Weights of a small image-text matching model.
Model: encoder depths [5, 5, 5], fusion encoder layers 6, fusion encoder norm layernorm.
Training: soap at rate 0.0035, 5200 steps.
Data: trained on procedural textures in two colours, tilted and lit, 195000 training examples.
Rows from block 11 of the image encoder, named by matrix and row number. Rows with one number belong to one attention dimension. Each number is 128 + 24 x the weight over its row's rms, rounded and kept within 0 to 255. All counts start at 0. After the name is the row's rms in percent of the matrix's.
# q: attention query (encoder.blocks.11.attn.q.weight, 192x192), inputs 0-95
# k: attention key (encoder.blocks.11.attn.k.weight, 192x192), inputs 0-95
q.71 095 [111 114 159  81 118 146  97 145 133 137 154 117 122 109 127  90 128 124 112 104  98 124 131  89  84 146 141 108  68 109 142 149 131 131 108 113 148 153 154 106 152 124 130 139 151 142 111 158 100 143 165 100 137 125 109 155 144 133 123 140 170 137 120 159 142  86 104 102 122 149 113 124 127 142 162 119 134 143 142 146 138 119 120 106 111 100 158 123 106 138 149 167 142  97  82 115]
k.71 103 [164 107 153 113 109 137 125 119  88  89 111 184 156 117 122 141 128 147 106 111 117 130 146 172 117 151 125 104 105 121 123 118 142 150 113 159 141 113 130  88 135 127 138 159 150  88 155 141 105 110 125 122 126 134 139 118 138 116 123  70 131  87 110 130 147 157 106 134 122 162 160 148  92 105 101 162 206 102 145 133 164 141 130 133 109 119 133 105 158 131 140 129 167 150 128 142]
q.72 077 [ 90  99 108 161 139 123 155  99 121 109 148 114  94 152 148 121  97 119 144 134  69 123 148 120 113 157 134 154 111 117 109 146 132 177 123 109 130 113 133 112 178 128 153 166 146  82 130 104 138 155  85  94 124 133 184 138 153 121 121 104 114 124 105 160 102 101 139 130 140 103 109 100 116 106 161 120 117 156 146 131 114 125  88 146 134  94 134 161 114 170 119  83 122 135  63 171]
k.72 074 [145 126 131 156 105 132 129 139 130 139  63 136 128 190 145 154 145 166 127 156 120 113 161 125 138 145 107 149  84 147 116 150 150 148 139 107 112 119 133 139 162 161 109 120 128 129 138 101 169 129 138 122  92 164  87 174 161 130 110 121 115  79 107 116 140  98 120 138 169 127 155  89 163 116 117 164 168 105 120 105 138 127 136 131 150 139 125 116 112 116 100 191 112 100  96 152]
q.73 092 [ 82  77 113 142 110 126 172 119 133 122 119 109 139 138 146 110  78 119 128 109 150  80 127 151 143  94 119 114 160 121 141 119 138 130 111 109 134 135 148 149 115 102 119  88 138 108 142 127 151 114 105 111 147 159 132 144 147  98 109 112 131 145 122 120 109 127 131 133 133 148 120  83 102 120 112 106 118 144 136 175 139 153  96 146 122  85  92 148 204  96 122 138  92 107 105 181]
k.73 090 [ 87 127 166 166 147 158 148 130 139 136 137 101 184 149 121 129 165 122  96 159 165 105 131 135 161  88 130 137 145 128 132 113 106 118 103  70 132 184 120 113 130 116  94 128 157 159 149 121 122 149 162  98 106 125 144 130 121 147 135 155 115 140 178 145 136 114 113 160 142 148 113 101 142 104 113 145 121 138  98  91  91 134 119 145  82 113 137 131 126  85 116 135 122 133  96 118]
q.74 102 [142 167 147  92 107  80 141 146  78 117 129 122 151 116 124  93  96  99 149 174 139 156 103 158 100 105  95 150 123 128 155 135 159 140 105 130 159 107  93 132  84 111  92 152 116 141  97 108 118 104 130 150 124 127 116 155 106 132 127 125 157 145 120  93 121 133 115 129 121 138 113 149 117 116  91 117 123 140 150 175 122  96 112  75 155 160 128 121 155 127 109 141 145 131 147 128]
k.74 095 [147 124  88 141 147 134 129 133 138 164 133  99 129 122 117 126 103 107  92 145 114 139 113 107 110  93 121 138 138 122 117 145 127 119  89 133  98 150  85 108 125  90 133 122 128 117 165 119 137 109 130 146 152 115 147 127 115 142 189  93 123 121 122 163 128 106 151 104 132 171 119 131 113 116 144 130 123  99 115 143 142 126 103 117  97 121 176 108 158 141 137 123 108 153 116 157]
q.75 094 [128 124 104 115  89 124 130 144 122 120 100 145 169 125 100  89 109 108 111 126 108 131 103 123 107 123  86 167 141 130 141 104 128 123  86  95 133 100  80 153 162 161 152 126 183 126 122 150 112 105 116  67 105 135 117 148 131 140 162 128 101 125 123  97 119 118 141 125 126 189 133 121 155 152 117 146 112 119 160 159 152 128  93 116 144  94 103 122 155 120  80 156 133 102 118 112]
k.75 091 [126  99  95 132 133 133 118 134  89 113  94 133  95 103 124 181 144 163  86 117 119 103 142 124 109 129 141 147 156  98 151  94 164 149 114  99  99 119  90 109 113  95 120 129 160 109 118 136 103 155 159 146 149 150 151 129 117 144 138 146 122 130 168 128 113 105 138  94 147 108 118 111 150  83  94 149  53 142  96 132  96 153 155  93 157 106 161 107  86 133 160 135 153 182 172 113]
q.76 098 [170 133 119 127 132 140 110 162 123 136 120 152 131 141 154 141 143 124 119 160 137 125  61 117 111  93 103 156 129 111 160 140 134 108 107 159 105 177 142 133 144  89  87 136 152 118 108 166 110 131 112 127  95 137 142  75 112 142 113 146 102  97 139 130 110 114 141 119 111 138 106 140 133 172 145 132 112 105 151 131 144 133 198 102 172 111 122 111 160 117 138 128 107 134 150 107]
k.76 089 [103 116 150 132 103 146  74 134 156 113 136 141 138 102 140 161 121 122 180 109 190 110 100 148 118 147 136 124 123 120 141  65 132 164 100 154 133 169 117 135 103  92 121 127  70  79 106 142  94 142 131 149 138 130 114 116 100 149 136 136 170 172 140 148 140 146 116 112 107 151 116 148 110  87 118  86 113 130 131 152 149 129 150 125 130 149 133 108 155 126 130 140 109 158 153 103]
q.77 086 [147 136 128 136 148 143 126 151 179 138  91 135  91 122 123 136 109 150 151 124 140 166  96 135 154 104 110 106 148 150 140 168 126 131 118 126 125 122 139 130  69  96 148  89 133 102 127  98 137  85 154 130 132 144 154 150  84 118 171 129 118  63 165 126 109 132 122 125 112 148 112 127 117 103 132 126 107 118 102 110 130 140 110 114 174  97 110 111 151 137 164 134 141 143 180 117]
k.77 092 [129 155 113 108 126 135 112 143 172 128 111 100 149 134 151 113 144 104 157 149 131 117  92 116  85  92 175 154 126  86 148 148 132 113 126 133 114 138 120  84 124 119 134 115  97 112 116 165 131 112 135 151 134 128 146 118  98 122 132  82 156 162 125 140 144  86 153 139 121 144  78 148  88 142 139 134 139 125 111 141 123 162  86  86 111 130 159 108 115 136 129 117  77 149 150 123]
q.78 105 [124 105 103 162 146 123 146 125 126  83 101 111  93  94 133 160 143  78  77 135 140 113 144 128  91 130 149 135 151 147 153 152 101 148 122 129  94 161 173 105 105 100 145 154 124 143  94 124 141 112 155 170 139 163  81 166 133 118 106  93 134 100 148 105 130 171 107 123 120 116 130 105 122 119 107 101 144 123 106  97 116 129 114 114 144 134 140 118 175 136 170 125  97 103  96 131]
k.78 097 [126 140 100 102 157 117 159 129 143 150 154  76 149 163 143 124 147 115 111 130 132  81  91 160 145 106 115 120 193 104 143 130 135 132  84 104 142 113 118 159 118 116 108 117 132 185 131 156 121 162 138 109 149  81 120 141 137 137 130 125 148 164 120 177 126 156 113  90 133 158 143 113 105 117 141 139 109 129 120 131 139 105 114 151 114 114 136  96 123 100 124 127  90 166 135 133]
q.79 090 [134 151 152 134  87 102 136 139 118 156  95 156 170 170 166  93 108 119 152 135 133 122 149 133 131 127  98 130 149 108 113 116 141 138 118 130 146  91  50 154 123 144 102 110 156 137 124 106 145  83  64 121 119  89 135 129 115 107 167 155 143 140 130 105 120  69 134 110  96 111 144 104 131 130 124 134 150 152 137 139 142 148 118  98 102 154 109 149 150 109  82 131 133 147 175 125]
k.79 085 [126 135 114 163 121 142 116 148 103 169  76 149 152 114 109 148 132 111 141 164 146 166 119  75 111 125 159 145 105 144 113 128 133 151  61 169 100 129 103 105 113 107 132 107 116 123 137 103 132 134  87 131 111 137  88 150 121 158 135 143 114 100 120 128 101 116 168 116 105 104 108 128 145 118 156 121 116  96 164 111 129 149 175  84 163 154 171 127 118 137 131 113 128 109 154 126]
q.80 092 [108 130 141 116 110  93 147 152 158 133 108 130 134 132 118 136 113 141  76 108 125 124 163 147 113 144 149 110 188 172 142 113 156 149 145  58 103 118 184 156 120 152 172 139  90 146 120 146 136 107 159 145 101 125  89 165 146 124 124 116  84 137 145 115 133 142  97 127 131 157 152  88 141  85  92  84 128 128  98 139 153 105 108 102 112 101 115 127 135 153 119 123 122 100  88 133]
k.80 090 [126 135 119 123 144 115 114 102  83 116 128 142 126 136  80 117 163 115 120 139 146 136 119 140 152 101 128 132 148 113 125 169 120 136  93  75 136 115 126 157 110  80  85 102 153 137 125 109  98 146 144 102  79 123 125 126  91 128 135 135 142 147 139 121 101 175 118 112 127 117 121 140  82 112 158 148 112 113 114 123 152 146 155  96 127 132 165  93 124 142 141  89 118 148 140 134]
q.81 092 [116 121 151 119 139 111  97 106 165 114 164 132 154 152 154 129 118 125 102 105 113 111 146 169 121  77  96 123 167 135 142 110 152 137  99 129 116 155 102 109 149 124 136 126 195 141 130 170 123  96 113  62 131 103 154 118 165 144 120 137 106 157  98 117 116  77 109 155 180 129 139 104 139 134 128 108 127 145 124 168 163 142  98 144 130 133 115 101 163 103 145 115 119 116 103 118]
k.81 088 [136 112 152 125  84 115 125 125 117 161 119 139 138 151 139  86 165 149 149 162 123 117 157 114  89 164 129 137  83 122 153 147 151 147 121 142 123 164 119 102 168  94 160 121 132 111 102  91  73 149 154 124 122 142 103 141 121 146 144 139 154 135 119  94  79 149 189 116 150  92 122 136 157 118 106 155 137 106  83 130 155 142 145 121 164 130 128 153 166 133 149 135 136  82 144 130]
q.82 108 [127 141 144 131 113 140 119 117 151  75 156 116 114 130 162 137 151 101 117 177 118 135 143 177 148 157 152 118 113 145 112 150  75 143  95 150  82 147 146 137 163 114 142 137 115 117 122 159 123 186 151 140 136 135  97  98 165 153 151 103 167 125 139 185 126 155 131 126 154 125  74 176 100  80 143 142 156 146 133 111 173 125 151 126 153 103 128 128 140 139 184 102 109 128 122 138]
k.82 104 [113 112 127 117 129 108 140  71 147 134 120 104 130 167 146  76 131  76 121 111 141 139 102 124 149 122 140 125 129 121 115 160 141  92 142 147 137 121 151 102 165 182 145 107 127 127 135 162 124 101 159 149 135 151 104 120 111 116 153  95 179 128 132 138 130 116 116  88 107 148 124 120 163 123 123 138 163 147 100 117 134 135  90 150 121  99 139 135 127  88 127 140  94  79 125 117]
q.83 104 [111  77 141  94 203  80 127 144  88 109 159 130 109 130  95 135  90 114  99  81 124 141 134 149 112  68 119 145 141 112 159 105 139 105 110  85 122 128 148 135  92 142 152 144 183 130 130 127 121 134 138 139  92 173  96 134 152 119 141 134 123 112 132 136 127 126 139 120 119 161 185  80 148 147  97 128 126  93 138 127 124 139 129 124 123  87 121 167 118 101  97 124 174 123 178 114]
k.83 095 [124  86  77 166 146 135 117 143 143 140 128 124 100 158 129 114 140 151 125 144 151 112 137 151 100 144 110 163 136 134 156 136 123 157 167 105 177 148 118  93 120  85 136  90 135 154 113  92 107 146 133 129 125 103 125 162 118 150 168 116 126 162 129 128 102 180 146  96 153 151 160  91  90  94 135 155  98 124 113 101 123 143 119 154 115 102 118 132 103 137  86 145 107 146 158 138]
q.84 101 [106 145 108 151 104 136 174 103 109 113 126 137 115 147 147 121 154 150 146 139 142  73 167 151 147 136 118  90 134 101 107 109 136 130 100 135 115  94 117 147 182 150 113 120 128 123  90 149 132 153 123 117 137 153 128 150 163 134 111  97 136 160 111 192 107 114  55 135 150 163 135 115 128 120 145 148 123 116 129 135 147 146  96 126 105 104 115 182 137 138 164 110 104 130 115 171]
k.84 093 [126 129 139 128 122 134 132 119 125  96 134  91 137 163 124 125 150  80  92 139 158  96 144 144 111 141 121 175 111 144 104 153 151 168  87 115 114 158 112 115 161 145 106 143  85 150 143 103 140 136 118 103 105 197  74 127 132 133 113 147 106  92 173 152 105 130 120 154 106 112 108 144 114 121 140 145 116 142 125  81  91  82 121 137 165 126 191  97 113  72 127 147 102 118 131 107]
q.85 097 [ 96 103 136 178 120 176 165 137 137  99 131  99 148 108 129 135  87 149 113 112 137  95 146 111 176 153 161  88 126  97 102 118  88 115 147 109 150 115 119 170 139 135 144 116  83 134 116 139 152 154 181 123 161 166 158 123 194 117 138  66 144 112 136 189 122 143 120 118 148 137 159 138  85 103 128 124 125 113 136  96 141 146  99 126 144  90 130  94 121 122 124 113 140  62 132 153]
k.85 101 [124 117 154 125 101 152 124 193 131 104 118 127 127 145  86 111 106  99 171 125 114 121 156 110 128 134 149 167 163 102  86 142  75 142 150 124  92 162 121 111 115 123 141 122 141 104 156  80 156 127 140 143  90 164  80 118 126 101 111 136 145 136 172 121 103 112 171 125  92 103  85 117 103 132 131 146 113 158  91 116  73 145 107 114 128  94 133 108 131  94 115 152 118 131  97 139]
q.86 094 [149 144  99  73 137 129  95 113 115 161 144 111 137 115 126  90 120 175 157 105 120  99 143 126  85 124 115 139 137 145 131 127 134 172 172 131 126 165 136 117  62 138 142 107  90 125 154 125 148 130 126 153 118 106 144 128  73 120 108 129 148 146 138  83 116 125 161 146 120 140 125 124 119 104 115 137 157 125  71 168 113 131 128 152 144 109 101 151 166 123 150 176 115 123 110 182]
k.86 087 [121 103 111 118 144 128 131 117 134 166 160 111 153 148 108 124 102 135 144 163  97 143 128 148 102  98 145 153  87 145 171 157 169  90 145 107 108 125 138 126 140 160 139 167 114 110  95 128 115  87 189 102 148  67 119  89 117 147 197 100 114  93 102 140 121 161 129 153 130 129 164 115 129 136 188 122 130 138 137 159 106 109  72  99 111  97 118 136 105 155  97 124 145 149 143 153]
q.87 114 [138  99  96 162 154 151 137 118 117 142 129 127  86 109 123 178 149  98 115 142 107 144 103 151 108 147 107 151 127 139 105 148 125 124 135 153 111 122 137  91 143 151 105 174 127 113 143 101 177 126 131 143 143 147 101 159 136  96 116 102 102  89 201 143 107 142 183 164 140 161 119  78 134 164 158 154  97 128 136  83 113 149 125 148 149 116 160 124 117 125 152 138  93 124 100 123]
k.87 118 [110 116 123 145 157 143 131 146 106 135 156 112 128 114 202 117 111 104 115 161 113 136 134 139 126 118  91 180 125 134 159 139 159 127 104 157 152 101 154 135 142 153  96 124 110 132 126 152 113 124 159 168 116 120 125 128 158 132 128 111 135 151 110 140 114 123 126 150 168 151 167 115 143 123 117 150 117 166 154 120  89 141 134 143 140 103 129 147  85 136 196 163 112 173 124 157]